A small masked spectrogram model, trained from scratch: decoder layers 4, 31600 steps.
Rows from block 2 of the encoder of a small masked spectrogram model, named by matrix and row number. Rows with one number belong to one neuron. Each number is 128 + 32 x the weight over its row's rms, rounded and kept within 0 to 255. All counts start at 0. Numbers have three digits each.
After each neuron's rows are labels from the 100 clips, of 14976, where the neuron reaches its highest value: "peak on" is the class under the peak; "responds to" is what is common among them. Only what is clearly more common there than usual is listed. The data: telephone keypad tones over noise or synthetic speech. In brackets: how many of the 100, against the usual share in percent.
# fc1: MLP up (encoder.blocks.2.mlp.fc1.weight, 640x160), inputs 108-159
# fc2: MLP down (encoder.blocks.2.mlp.fc2.weight, 160x640, transposed), outputs 108-159

fc1.344:120148124146121130149075165124158147143148149126182138153136115082080148111079126120143155179164153108183097058092148108133143060104083120061074112071096080
fc2.344:123134124129135128088188110139090121096164138143133152145148043165136141148145115144144134140105069117081119165145128142090141171152198143183106156135125143
peak on: key "#" (26 vs 1.9)
responds to: number of keys: 5 (32 vs 11.2)

fc1.247:098151180164118136131132128071140152097172128101133150129127160077139118107125133138127135171187092076151073072129151096152137112123134157132141109094136057
fc2.247:204149106108109099128158119102122121099104153131152184103160080135126130139145127168098196142095078067125094106130120078111172126165119144181146165174049156
peak on: key "B" (31 vs 1.8); key "A" (31 vs 1.9)
responds to: mains hum (42 vs 17.7)

fc1.10:120169130190157132101096132131203112114142170113195134080122137138108098120138120158073099156153083119179086123074095079135080069122148141107121123117138141
fc2.10:147119092108088107106108132102190137090116115117148111128148141193068161183111147146164121175155125147117133109064068102099117102104150130101116150141126138
peak on: key "1" (36 vs 1.8)
responds to: mains hum (67 vs 17.7)

fc1.609:131141180131162159153173055118152108163136137141179148138146161160111100116127102119128097158130112139125120108183114116137159087175090134117115088148081155
fc2.609:136099136204144069156146163157144161109110101130127113134141172101104161147138130114127152098161193139151154174109116121162063080114119144141158116097134109
peak on: key "1" (28 vs 1.8)
responds to: key "1" (100 vs 26.8); first key: 1 (58 vs 6.4); mains hum (38 vs 17.7)

fc1.0:081108121133052183117117126121064102064149112116111096166128147130099132151086072115124107177096117106129165064096100136135087113160076173117147130106084136
fc2.0:171139078104134082141141101148121121139155158142130154137124053144110112174086156170143128098093146149105117163170118140163119203153167081141127154129185161
peak on: key "D" (25 vs 1.8)
responds to: quiet level (63 vs 29.1); mains hum (46 vs 17.7)

fc1.142:085129145145138122133137140103241102176092128158155108123159141095157104101098107116156101083160108072146125080098133134198160119092123138026121117101127098
fc2.142:136121136135120105116113068115201092103090112146129111095113222129099110106166133140152057096154118136159141129100144124162155051092147174044114142120123107
peak on: key "#" (40 vs 1.9)
responds to: key "#" (54 vs 26.7); number of keys: 5 (28 vs 11.2)

fc1.476:114173167161090182100148099117186122125118158142157129095117086146097124132116041126104121168170101103164093115110124042143156068135065186134111135147126148
fc2.476:195112114156153089163135078107170153116130104121124126127158192133114098105152160123188076148140115123156149160154102117148157073130059159105132064092086107
peak on: key "1" (62 vs 1.8)
responds to: key "1" (71 vs 26.8); number of keys: 7 (28 vs 11.6)

fc1.103:117129112145148141083151134113169136128165125119158107066136114147096064110153109108093121139137096106173119165070075038127125085115132185084111117100154108
fc2.103:146126113139134087158134076127181130121113130117151164132134147089087105139119153091186094109099124123146136132131132144162169100121087112128107127102117090
peak on: key "3" (26 vs 1.8)
responds to: thin (high-pass) (35 vs 11.9)

fc1.205:140161188155139153171158067122143117154108161130180136093182140120135068133092115126108075112128096108159098121138087077211123097139116141143143079129148147
fc2.205:160115097157112111171111135149131125137131106154145106124085123101136130059110068118162129113161118130149156125176153159115082130097090105196161109173078165
peak on: key "4" (36 vs 1.9); key "1" (29 vs 1.8)
responds to: key "4" (60 vs 26.9); key "1" (58 vs 26.8); first key: 1 (26 vs 6.4)

fc1.311:157130103201105128151114141096152143124120128148165114098124114103126104123134122139123109121150125068220101148113087076178134100093114160148138108071113091
fc2.311:115134121124089158134085166149125134139144134145123109145132145139129125150114124122165158136155136141106119096104093138122119099101103100144125104147169150
peak on: key "*" (54 vs 1.8)
responds to: key "*" (81 vs 26.8); mains hum (37 vs 17.7); first key: * (37 vs 6.6)

fc1.27:170160096164031150111127142105127125081132154104128098108145063147021133207069067131101129151145114088187102109060107093129145108098117186142115142122090121
fc2.27:175140140110110072118148118098167143056113131134130182126179124077139152143139124152181148164089115111148113070106158129133174094118087141150135140113036100
peak on: key "A" (29 vs 1.9); key "D" (25 vs 1.8)
responds to: number of keys: 5 (27 vs 11.2)

fc1.439:061117137152085142136134099090133163079117113137129088110130189179187101116120153127109050123143136079157133125156088099147082099106141163128139147124159112
fc2.439:156128095105157141112145154111164085159124126105093088090114180085190108107159132171090098146103097138158127150113108117154159150135100045082061156097082152
peak on: key "A" (40 vs 1.9); key "B" (30 vs 1.8)
responds to: key "A" (64 vs 26.8); number of keys: 7 (30 vs 11.6)

fc1.542:075192140132045198074156131125142114124091200135117099096094096123055157146088041117099133130112127098157073096070131100152119122108153156088126173127152135
fc2.542:083128118111144174123123170171096138161146134137144104130137101154167134093139141101131144097136132105133131130145148122142129125119131129188126103138220181
peak on: key "A" (27 vs 1.9)
responds to: clipping (30 vs 7.8)

fc1.123:050116182149094197139101149096186139153093131226170073068134137136054104122155137151133111174166148114150139096057113082121146066113090130148083144116123115
fc2.123:133123139162152082136097135136068173111150130119166058133181221164128126154084099110145172132150090116162126140145111130094104089115130182095109077123115126
peak on: key "4" (47 vs 1.9)
responds to: key "4" (60 vs 26.9); white noise (40 vs 17.4)

fc1.365:122161175115125160055118074119146080138189139156163162167112159105119105103186053180154143172135076136118123153115141088123134115109086165154088110157109100
fc2.365:130110128161121110135138103102123193204176115057103098105166131138175154153130145169110115120143198117145141144137087081133094110135101160086173107110127146
peak on: key "1" (44 vs 1.8)
responds to: mains hum (44 vs 17.7)

fc1.290:116174151163106175118147088097129114123060172122181128121118131169083118123126130160121118155153086129172096124137084063147107051127090201096117100127105123
fc2.290:200124075095057118108124107124130143113113133112095116092132091138096162198100122119166175132085125127169136127132099079136151132137139146133125144134069174
peak on: key "2" (25 vs 1.8)
responds to: mains hum (90 vs 17.7)

fc1.430:137183172185125191141146136046165119085081178092151127096137156130097092122137115118097094164159131115159079106105081093180081097104095184107141135090074078
fc2.430:133158128150115073096138102140201102115172152149112074172166131133134087150132105137157108149111100124186112103123141128117146105118127126135140130127128145
peak on: key "1" (27 vs 1.8)
responds to: mains hum (70 vs 17.7)

fc1.587:184187167108075164057136100107155105166157190174146151089126072120137127099119029124119131153143063129141085161133126076157149101115054145139082072105117108
fc2.587:113104091154103127164103166093076191207197115131121101125154167164157124145113130110145155142164168117139144135136093095087145100114062108146167074151126146
peak on: key "7" (26 vs 1.9); key "*" (25 vs 1.8)
responds to: number of keys: 9 (29 vs 11.2)

fc1.26:131151145148134139096084102101173118068054135099204129124118153149110129114161126173119126123133114114141111104173096098185079099102120160136136156103140115
fc2.26:107139112134127158159078111140134107148089141145147095109096159102109155094146120103122155122142161159155135129161140148127157138078119113113068130078080106
peak on: key "A" (38 vs 1.9); key "2" (27 vs 1.8)
responds to: key "A" (55 vs 26.8)

fc1.568:146148092184105182131111144123170130048104154126159083104117074143105132148098057126096126122158131101163113069065099099166155113091139175140095123107083133
fc2.568:214122136110103097139146045115191122108098117122121159076174133103103101122165158155155093166111125152153128099116122118140155107168058168099118135112031113
peak on: key "A" (31 vs 1.9)
responds to: rumble (46 vs 18)

fc1.510:110091083183151124119070144129127159102200085165128155114099107105143081060146116114114076115143117078182159148148101104116103084135106122160087083094093105
fc2.510:137128085154100147146168123118131165193073142068125147100132035162118156162085155190134174162071121090140119146115130141116175173142159161149131151172053141
peak on: key "A" (38 vs 1.9)
responds to: quiet level (67 vs 29.1); mains hum (47 vs 17.7)

fc1.131:107173140167067194053090136109179137135167177130157107147161087131104145115086075152155117180115121136142086104082094068143071032142085153139109077095101141
fc2.131:174116140145096088138127099083116123048111108167139137079136167108130106133173117130142183096150138094138131114139117105101156149128123138123193145080081070
peak on: key "4" (40 vs 1.9)
responds to: key "4" (54 vs 26.9)

fc1.228:171149109150085089097114138133213117154143166146177130117161055100087105124065008134163123145096115115146111141117114119148164116131077122107096065105084151
fc2.228:176132130125063088097155060095190106100108128144118125089125173123103132161147123164144117110130082112120123109130128118101150128141171167113184147157117144
peak on: key "9" (25 vs 1.8)
responds to: mains hum (42 vs 17.7)

fc1.469:142150130163058118108129125073136138131139158118130081166142141124123139093081084133170134146135105103141094088118115113123149009135085170115120094085063096
fc2.469:215112114056104099124159092134113132056094112167116151109152066108084152177121091136148190116105116145070135133154115160102170214177135111176161168150077136
peak on: key "*" (25 vs 1.8)
responds to: mains hum (40 vs 17.7)

fc1.67:122161119191167141147091090118139114071124141114181131094174165127183072148155157167120035130144102092188089138158053105155101080108145160110145102074143097
fc2.67:168128134131063099128157109111226140185117128118131133134149097102091141150120128138166101133091124129151131093097164122149173101133119158126090103138039103
peak on: key "3" (26 vs 1.8); key "1" (26 vs 1.8)
responds to: thin (high-pass) (35 vs 11.9)

fc1.465:098160081205102142152110140085121157094149184113153099085136114124096140137075076127104115150164135093226082155103071069151113104116121172099114101111154123
fc2.465:185125127084090124099138071109194120099100115143113131126115142131094129147131136150165134166128087137127138094116138123139144087132099183126123157128067133
peak on: key "A" (26 vs 1.9)
responds to: thin (high-pass) (46 vs 11.9)

fc1.265:125152225153100147146178079106123138027070130095133111105129123169050152160096140108108086122158133117139095083107110102124064091112146152149175160152175167
fc2.265:154137153096224148149111124101052102121112123092132155136122139044194089026170106155145196145133125130141117072158167176140166154076099106158136129096084126
peak on: key "1" (26 vs 1.8)
responds to: number of keys: 9 (29 vs 11.2)

fc1.336:146163055135093134106102135108120162088135155086115099150111123213104150138104098127130089116182133097131091177095096083111135101135125176140135147157162115
fc2.336:124131154179107156149161126115182112127169119129184105156183158155168130090134138138121066134153171125142127070096119119132146051129081158133135050087049133
peak on: key "A" (33 vs 1.9)
responds to: key "A" (55 vs 26.8)

fc1.431:158135138135093129126158104118117145086056138102156093081137141181068138184097083165067136131154129119164122117131108075132129128144120169122181175162126155
fc2.431:082129092182151089160081108107147106119180124193165120134121171073190101114160090099156135118165141118176132093155157146102183112091121025094124106131114125
peak on: key "1" (26 vs 1.8)
responds to: number of keys: 7 (32 vs 11.6)

fc1.433:184122148164147116195100142110146128098085120110193118165130143129064089109126150113119126187165132122154113139153128071147073050138083153127132158117141096
fc2.433:115131073167115111169077121115122120120085125118136139096083084120156092074157070123107127151124120151136139161180134122134165135109135058143101163159093152
peak on: key "1" (28 vs 1.8); key "A" (25 vs 1.9)
responds to: key "1" (55 vs 26.8)

fc1.73:108169145158106165050146112105137127079088141155132078137140151151185107113161115160139024111124114063138087116111071095149170076118141200123154155103128111
fc2.73:117137123099120160166121147123064089093144140152122102126161195121130125084146113089110143136103143196101135139110111149119114120086110137150072106089141123
peak on: key "D" (26 vs 1.8)
responds to: key "D" (56 vs 26.3); mains hum (46 vs 17.7); number of keys: 8 (30 vs 11.3)

fc1.176:121157115137127123103083072151171070122126144153199157147143073123108079087161028154158134167102067107146115146114137119129163097136049136152094117145081150
fc2.176:205113150153093079135168133128135195137074127085147120124184142123101183163085151165157144118073129112159121136193128130163181132173125188100153092104083123
peak on: key "1" (74 vs 1.8)
responds to: key "1" (80 vs 26.8); mains hum (48 vs 17.7); first key: 1 (25 vs 6.4)

fc1.316:096152153140156165149078089084133123168122163074155146113156179142102100129157138145052112154165100133162091156109120090203104120102165155117114096112158067
fc2.316:154097112107112117093158115130066155093130091128115126111150126160082101179126129118117148199131133093149142140084143081074153109159141187107140145124071131
peak on: key "4" (44 vs 1.9)
responds to: key "4" (59 vs 26.9); clipping (33 vs 7.8)

fc1.427:173159086159102094157117143086153142136087163050163104137152174149081141154082124196109120174152109107174092114084092083130114071164086182109142128115124148
fc2.427:103134111097142114090068145131067098079185133136108116140131120138154115189124086084120159104134114150112134133086130131104130151139149048120146105155148150
peak on: key "3" (28 vs 1.8)
responds to: thin (high-pass) (34 vs 11.9)